{"model": "multi-label audio tagger", "dataset": "struck, bounced, scraped and rolled objects made by modal synthesis", "train_examples": 78125, "n_mels": 40, "hop_length": 160, "input": "log_mel", "spec_augment": true, "win_length": 400, "arch": "conformer", "norm": "layernorm", "hidden_act": "gelu", "mlp_ratio": 3, "head_dim": 48, "fused_qkv": false, "qk_norm": true, "inner_norm": false, "subsampling": 1, "layers": 14, "width": 192, "positions": "sincos", "kernel_size": 15, "num_labels": 32, "init": "kaiming_normal", "residual_init": "none", "optimizer": "soap", "beta2": 0.95, "learning_rate": 0.0016, "beta1": 0.9, "shampoo_beta": 0.95, "eps": 1e-08, "precondition_frequency": 20, "max_precond_dim": 1024, "one_sided": false, "adamw_lr_other_params": 0.0016, "max_grad_norm": 5.0, "ema_decay": 0.99, "max_steps": 9000, "batch_size": 128, "epochs": 14.7, "lr_schedule": "step", "warmup_steps": 180, "weight_decay": 0.0, "adamw_weight_decay_other_params": 0}
Rows from block 5 of a small multi-label audio tagger, named by matrix and row number. Rows with one number belong to one neuron. Each number is 50 + 15 x the weight over its row's rms, rounded and kept within 0 to 99. All counts start at 0.
Before each neuron's rows are labels from the 100 clips, of 14976, where the neuron reaches its highest value: "responds to" is what is common among them. Only what is clearly more common there than usual is listed. The data: struck, bounced, scraped and rolled objects made by modal synthesis. In brackets: how many of the 100, against the usual share in percent.
# fc1: first MLP up (model.blocks.5.ff1.fc1.weight, 576x192), inputs 0-191
# fc2: first MLP down (model.blocks.5.ff1.fc2.weight, 192x576, transposed), outputs 0-191

responds to: striker: soft (81 vs 49.8); steel-like damping (75 vs 16.1); rumble (31 vs 8.5)
fc1.451:53 40 30 47 56 46 25 60 57 29 69 37 58 62 74 52 76 49 47 35 63 27 68 51 35 58 26 59 53 34 81 56 23 48 60 58 31 49 67 61 72 50 75 27 40 39 37 58 49 42 41 69 39 52 42 65 64 89 32 64 54 31 60 50 65 42 38 26 59 61 38 53 43 54 63 51 38 56 71 30 38 76 28 29 44 56 41 58 45 40 21 55 45 57 65 53 78 73 70 64 44 60 40 51 27 64 32 64 52 22 65 52 39 68 55 15 15 30 42 32 45 60 41 54 39 60 70 61 74 81 50 27 62 34 52 27 61 41 51 46 25 53 70 62 74 46 43 46 50 61 57 45 63 43 33 46 40 51 42 33 15 50 47 39 64 37 30 35 61 30 45 55 34 44 48 51 69 61 47 24 25 48 45 49 53 59 61 33 38 70 19 41
fc2.451:48 56 59 75 60 36 34 48 41 57 30 53 58 30 38 51 72 57 59 35 41 47 66 56 28 49 50 42 56 48 76 72 25 55 44 15 44 61 47 35 45 63 45 43 71 34 47 68 52 36 34 19 69 38 44 33 51 44 45 52 56 63 52 62 67 42 66 76 35 62 56 52 27 46 34 31 45 81 59 45 16 49 41 51 25 50 58 26 58 65 64 53 56 51 49 58 46 38 54 25 30 64 58 55 43 21 67 64 67 31 84 43 37 50 32 69 15 47 49 66 60 37 49 78 48 64 58 32 72 23 48 32 48 38 30 52 73 88 68 62 68 37 83 52 65 35 29 66 32 64 51 51 60 41 44 44 49 61 49 55 60 65 62 71 92 56 56 51 64 49 45 50 82 70 36 72 36 46 25 49 66 47 43 43 35 56 61 52 53 70 53 27

responds to: striker: soft (98 vs 49.8); bouncing (88 vs 20); size: small (73 vs 33.7); text has "noise" (52 vs 17.4)
fc1.433:52 46 49 29 50 51 36 48 27 40 37 33 33 46 49 48 58 21 48 51 80 70 66 46 38 74 82 62 37 77 40 17 47 59 35 42 17 39 48 46 30 57 36 63 73 44 41 48 57 40 69 74 65 54 49 53 45 30 37 74 53 44 77 62 59 48 44 43 32 35 53 45 46 61 41 50 58 53 35 68 42 45 39 31 46 60 63 57 68 40 68 72 62 62 57 49 55 74 23 36 57 98 51 63 64 41 33 42 39 61 28 46 35 50 42 59 74 42 64 58 52 89 48 46 61 32 28 59 68 69 67 34 54 39 37 66 29 57 56 49 58 36 51 52 54 26 54 40 39 54 83 76 64 67 15 60 52 64 40 33 63 45 59 64 50 49 61 23 65 53 56 68 23 42 67 51 78 80 63 67 34 63 43 44 40 35 51 46 70 80 41 54
fc2.433:52 69 43 35 63 43 28 21 64 80 48 34 54 41 68 79 55 65 63 38 61 36 70 54 70 36 47 49 57 62 56 64 61 33 87 18 80 44 52 39 64 54 45 56 43 54 35 27 29 58 72 70 54 58 64 60 42 57 43 20 52 66 75 50 47 28 39 37 60 39 40 71 48 31 72 34 66 66 51 63 32 57 60 53 25 44 45 40 47 77 68 52 40 69 86 48 54 80 49 40 34 58 52 37 66 69 48 50 63 56 49 41 64 55 48 46 40 74 46 35 40 53 47 25 37 63 52 55 41 47 34 43 56 61 74 35 56 54 65 42 72 29 45 30 67 46 88 41 66 44 66 58 68 59 58 59 55 61 53 28 32 60 74 54 54 33 60 52 22 55 36 48 65 25 43 66 24 35 25 04 64 29 55 67 44 48 50 63 47 60 58 53

responds to: striker: soft (97 vs 49.8); action: bouncing (52 vs 20); pink noise (50 vs 8.7)
fc1.517:61 16 49 70 52 55 38 37 31 51 38 59 75 22 69 80 61 71 51 49 57 82 51 34 27 38 62 64 42 55 30 45 36 36 27 49 51 55 43 62 39 72 78 41 53 66 49 61 58 41 59 39 55 53 51 56 56 41 66 31 56 48 59 54 71 44 62 52 46 71 43 26 64 46 30 36 39 43 59 23 58 55 32 54 40 54 21 57 41 48 36 49 30 18 43 59 47 26 48 60 51 49 59 52 51 18 47 59 60 60 66 70 40 43 30 50 53 08 61 85 63 38 44 42 41 52 58 07 47 65 77 62 50 57 31 29 48 54 48 60 50 42 28 30 37 51 22 75 44 32 38 54 53 63 49 31 45 61 51 23 60 60 79 50 73 78 50 55 69 33 24 71 32 60 31 74 85 46 44 32 52 56 35 60 51 55 36 65 58 40 43 40
fc2.517:85 74 82 45 37 65 47 61 47 45 50 11 40 56 43 18 37 34 50 61 56 55 38 55 50 46 37 48 92 51 65 75 43 63 49 61 65 28 74 13 26 43 37 69 71 49 59 49 44 50 64 63 51 58 63 25 51 47 43 55 74 61 45 44 38 44 40 52 57 60 41 47 45 57 47 57 38 49 36 49 41 68 43 36 60 74 43 54 77 36 58 40 60 55 49 69 41 52 49 54 32 29 56 61 22 65 22 53 64 41 28 34 23 39 47 50 28 39 50 45 56 49 51 45 31 33 55 84 59 29 21 44 63 36 40 42 53 32 40 32 36 52 40 56 48 29 68 59 39 73 60 29 46 30 61 46 44 36 64 30 92 36 38 44 54 17 55 51 44 72 56 09 71 45 38 43 54 28 70 31 41 42 70 35 31 45 51 44 66 57 54 39

responds to: reverberation (84 vs 24.6); text has "room" (84 vs 24.6); text has "reverberant" (84 vs 24.6); bouncing (47 vs 20)
fc1.187:67 67 42 68 46 51 22 75 50 83 33 28 86 35 44 34 55 51 66 36 60 59 70 31 69 49 37 60 42 62 59 56 45 62 56 51 20 33 81 55 70 62 35 37 75 48 52 47 30 44 30 14 62 59 50 71 44 41 21 54 49 48 56 32 51 34 48 75 53 38 26 38 51 20 53 52 51 49 64 56 39 72 62 29 56 61 56 53 37 51 36 30 44 23 70 39 53 55 26 41 53 58 30 90 43 74 54 56 43 62 61 37 45 66 41 47 54 58 52 64 28 66 39 62 42 28 46 50 34 49 38 30 25 63 56 28 40 61 37 54 58 57 44 26 38 53 61 45 58 56 64 61 36 48 43 78 50 67 51 32 15 70 44 38 59 68 63 34 44 26 72 41 31 73 59 30 34 62 56 62 29 60 45 40 80 67 24 45 60 40 51 56
fc2.187:46 54 52 56 48 57 49 62 22 25 41 69 43 54 43 45 07 53 65 37 58 17 49 52 49 47 53 46 38 28 74 67 66 40 77 56 49 46 51 72 28 27 62 30 51 90 38 72 55 12 48 20 54 88 48 39 74 49 25 42 62 69 83 32 40 51 51 51 57 52 59 26 44 55 58 52 57 41 54 49 68 49 56 32 54 49 64 46 59 53 75 72 72 80 27 45 55 25 68 37 26 62 38 31 53 54 50 53 53 32 17 38 41 53 58 34 44 49 25 37 37 40 54 50 56 40 38 46 51 48 65 44 59 59 18 35 63 36 36 61 54 46 65 46 30 38 48 47 56 57 30 38 58 36 39 81 43 39 64 45 46 57 73 51 45 47 55 90 34 44 50 76 43 38 44 52 32 49 61 58 47 64 77 33 30 59 56 52 37 42 54 84

responds to: striker: soft (91 vs 49.8); pink noise (27 vs 8.7)
fc1.180:41 40 15 37 47 43 61 41 52 47 63 39 51 69 64 78 41 66 44 37 71 56 55 62 49 45 51 32 47 57 41 46 53 52 44 43 56 16 51 48 42 32 38 67 87 67 71 48 54 41 65 31 52 57 63 52 28 48 35 70 33 61 50 64 45 48 32 35 84 68 42 62 36 40 88 61 47 30 39 49 64 18 79 29 73 42 35 47 55 58 29 66 63 34 65 42 53 43 72 41 32 43 37 55 45 61 47 61 39 53 27 27 72 66 46 57 46 63 46 52 28 58 30 53 65 36 33 71 48 75 46 76 75 49 55 67 28 59 61 52 51 59 63 26 43 19 52 63 67 30 43 44 51 52 62 18 62 43 38 77 34 27 46 41 25 60 48 39 42 94 53 21 48 28 58 65 58 42 48 81 46 47 60 53 47 33 41 26 48 47 49 32
fc2.180:52 42 64 43 41 56 32 71 38 53 49 56 63 59 45 34 41 44 41 62 41 62 53 48 37 34 63 46 54 48 28 56 53 65 51 68 55 56 56 16 72 79 78 61 10 34 66 36 64 60 55 80 38 51 51 45 34 37 59 51 48 25 50 47 55 83 70 50 11 69 24 30 43 70 60 47 40 66 90 25 22 61 45 53 50 57 59 49 56 28 44 52 22 77 43 52 52 56 25 40 52 47 43 50 40 51 67 47 54 59 80 62 46 46 52 45 56 41 41 69 61 42 37 54 55 34 37 57 70 44 68 24 26 53 70 50 60 26 59 47 61 60 51 76 61 90 69 40 08 73 44 60 42 64 37 64 55 57 54 27 58 61 41 49 55 45 59 65 42 26 58 59 35 61 59 50 36 31 44 16 67 40 37 28 57 64 71 50 69 50 67 59

responds to: striker: soft (90 vs 49.8); bouncing (53 vs 20); thin (high-pass) (45 vs 11.8)
fc1.5:51 50 50 22 55 69 48 44 66 46 50 40 54 36 52 11 33 16 57 61 57 50 43 64 87 40 57 62 50 64 61 71 56 46 61 72 59 74 68 51 42 73 33 59 45 37 69 46 60 64 45 39 46 61 46 31 49 44 52 45 75 30 63 62 41 65 61 49 37 51 29 64 35 39 52 57 63 56 66 45 36 47 96 58 55 57 66 77 39 51 52 51 54 08 34 56 54 53 30 36 70 54 66 46 65 61 12 34 47 44 40 28 56 37 41 35 53 35 45 47 71 39 41 42 41 46 52 14 38 66 58 44 34 56 24 26 41 64 31 45 65 59 54 37 36 14 44 61 38 38 58 13 35 63 60 49 23 38 15 49 69 47 51 36 26 51 28 51 49 42 52 59 57 67 14 54 46 42 49 41 74 25 54 30 64 29 68 40 51 44 46 55
fc2.5:53 37 44 60 50 45 47 46 45 55 77 55 38 61 51 50 78 68 65 49 47 47 72 45 48 66 44 55 70 62 21 06 48 47 42 48 28 63 55 80 55 43 47 39 56 56 43 44 63 35 50 56 68 67 44 26 25 51 57 43 40 36 48 28 49 34 56 41 71 56 57 50 49 42 19 46 64 41 29 27 50 48 48 55 63 41 15 25 51 36 19 59 46 38 52 47 64 67 43 53 50 61 60 39 39 50 57 64 25 54 55 69 63 62 42 40 31 61 50 33 32 64 24 73 40 62 79 18 63 36 72 22 24 33 56 51 83 54 43 63 48 09 52 40 44 43 54 17 43 77 59 38 31 54 54 57 46 63 60 51 51 46 40 46 57 33 40 65 51 84 71 31 63 32 43 62 24 45 70 32 54 27 62 62 42 62 32 51 14 46 58 23

responds to: striker: soft (100 vs 49.8); membrane (62 vs 12.6); wood-like damping (54 vs 17.5)
fc1.325:16 44 34 53 49 63 43 35 45 69 63 43 40 73 43 46 42 43 57 15 29 43 66 22 49 62 80 53 38 44 46 67 42 62 44 29 51 37 74 54 18 78 39 67 70 53 43 71 58 76 61 69 42 48 52 64 40 43 52 63 49 44 16 36 43 78 28 64 62 55 52 46 38 43 70 20 40 55 49 45 45 33 33 66 83 61 41 52 57 66 70 52 63 29 47 32 45 71 58 69 54 13 70 68 23 55 66 18 65 57 40 46 36 40 33 41 99 48 53 50 28 44 45 35 41 57 39 57 47 43 55 66 52 50 37 55 31 51 57 29 53 43 34 39 31 53 61 37 62 30 41 43 69 39 41 35 28 50 28 54 39 54 42 55 37 58 44 39 46 51 56 48 44 55 46 73 68 30 39 51 52 43 08 65 29 35 45 69 71 34 39 61
fc2.325:69 59 40 57 47 58 38 83 50 57 59 50 49 39 76 57 63 29 36 56 88 56 21 78 74 51 51 56 69 39 59 32 79 44 58 69 47 55 64 52 66 49 43 74 46 48 60 49 46 38 24 57 33 67 56 29 25 54 56 33 86 47 76 50 40 33 58 50 39 58 40 39 81 67 48 73 37 37 41 45 53 50 55 41 26 69 39 61 37 32 29 47 58 69 37 70 67 52 37 50 50 79 38 44 56 51 31 51 48 74 42 46 71 48 31 55 39 29 28 57 80 59 82 44 61 62 66 48 54 53 75 51 69 75 49 54 61 62 48 65 75 43 62 49 53 58 66 64 37 70 54 73 59 55 62 81 39 66 52 46 44 37 57 61 72 70 65 62 49 70 38 45 42 62 69 48 39 92 71 64 66 47 74 58 69 69 61 25 59 44 52 39

responds to: striker: soft (92 vs 49.8); reverberation (62 vs 24.6); text has "room" (62 vs 24.6); text has "reverberant" (62 vs 24.6)
fc1.343:27 27 52 66 82 42 42 58 63 42 67 55 43 25 49 87 48 50 65 30 53 89 40 75 53 69 60 56 40 84 60 44 54 69 62 55 22 27 41 80 43 41 45 41 42 38 58 73 59 52 56 26 63 42 50 54 17 49 61 51 61 60 49 26 48 42 42 46 39 31 36 32 27 44 31 36 49 38 35 58 39 41 65 30 35 52 60 58 43 73 34 65 51 37 63 70 79 37 72 25 38 35 41 27 91 53 25 41 41 43 38 27 21 53 70 66 30 56 66 41 35 61 57 73 53 53 56 29 40 37 69 46 40 79 24 49 48 66 35 36 46 54 33 43 54 62 53 37 50 34 74 48 42 49 65 43 54 77 31 39 52 45 49 38 60 63 36 70 58 70 46 66 42 42 54 52 37 48 24 75 42 59 41 51 62 42 48 33 51 27 52 41
fc2.343:13 47 36 79 72 48 63 18 59 53 21 61 77 61 46 51 48 64 72 38 51 58 57 59 43 29 45 46 44 41 55 56 64 38 61 45 49 68 64 77 52 52 56 57 64 67 42 33 47 46 70 62 68 26 40 42 57 62 49 50 56 53 55 18 32 58 20 56 74 51 48 60 63 42 12 41 56 81 45 41 51 59 77 49 72 38 39 33 31 51 09 33 56 44 53 39 53 47 78 42 41 50 50 23 42 61 40 30 39 64 50 45 41 44 38 53 40 72 52 49 71 63 60 55 71 36 65 49 38 49 55 57 29 31 36 23 54 61 68 71 57 37 46 54 21 68 41 54 41 59 50 55 55 67 74 45 59 30 70 72 76 56 33 51 49 57 48 77 40 30 71 46 49 29 42 28 47 53 35 86 61 43 64 46 49 44 63 30 87 77 39 45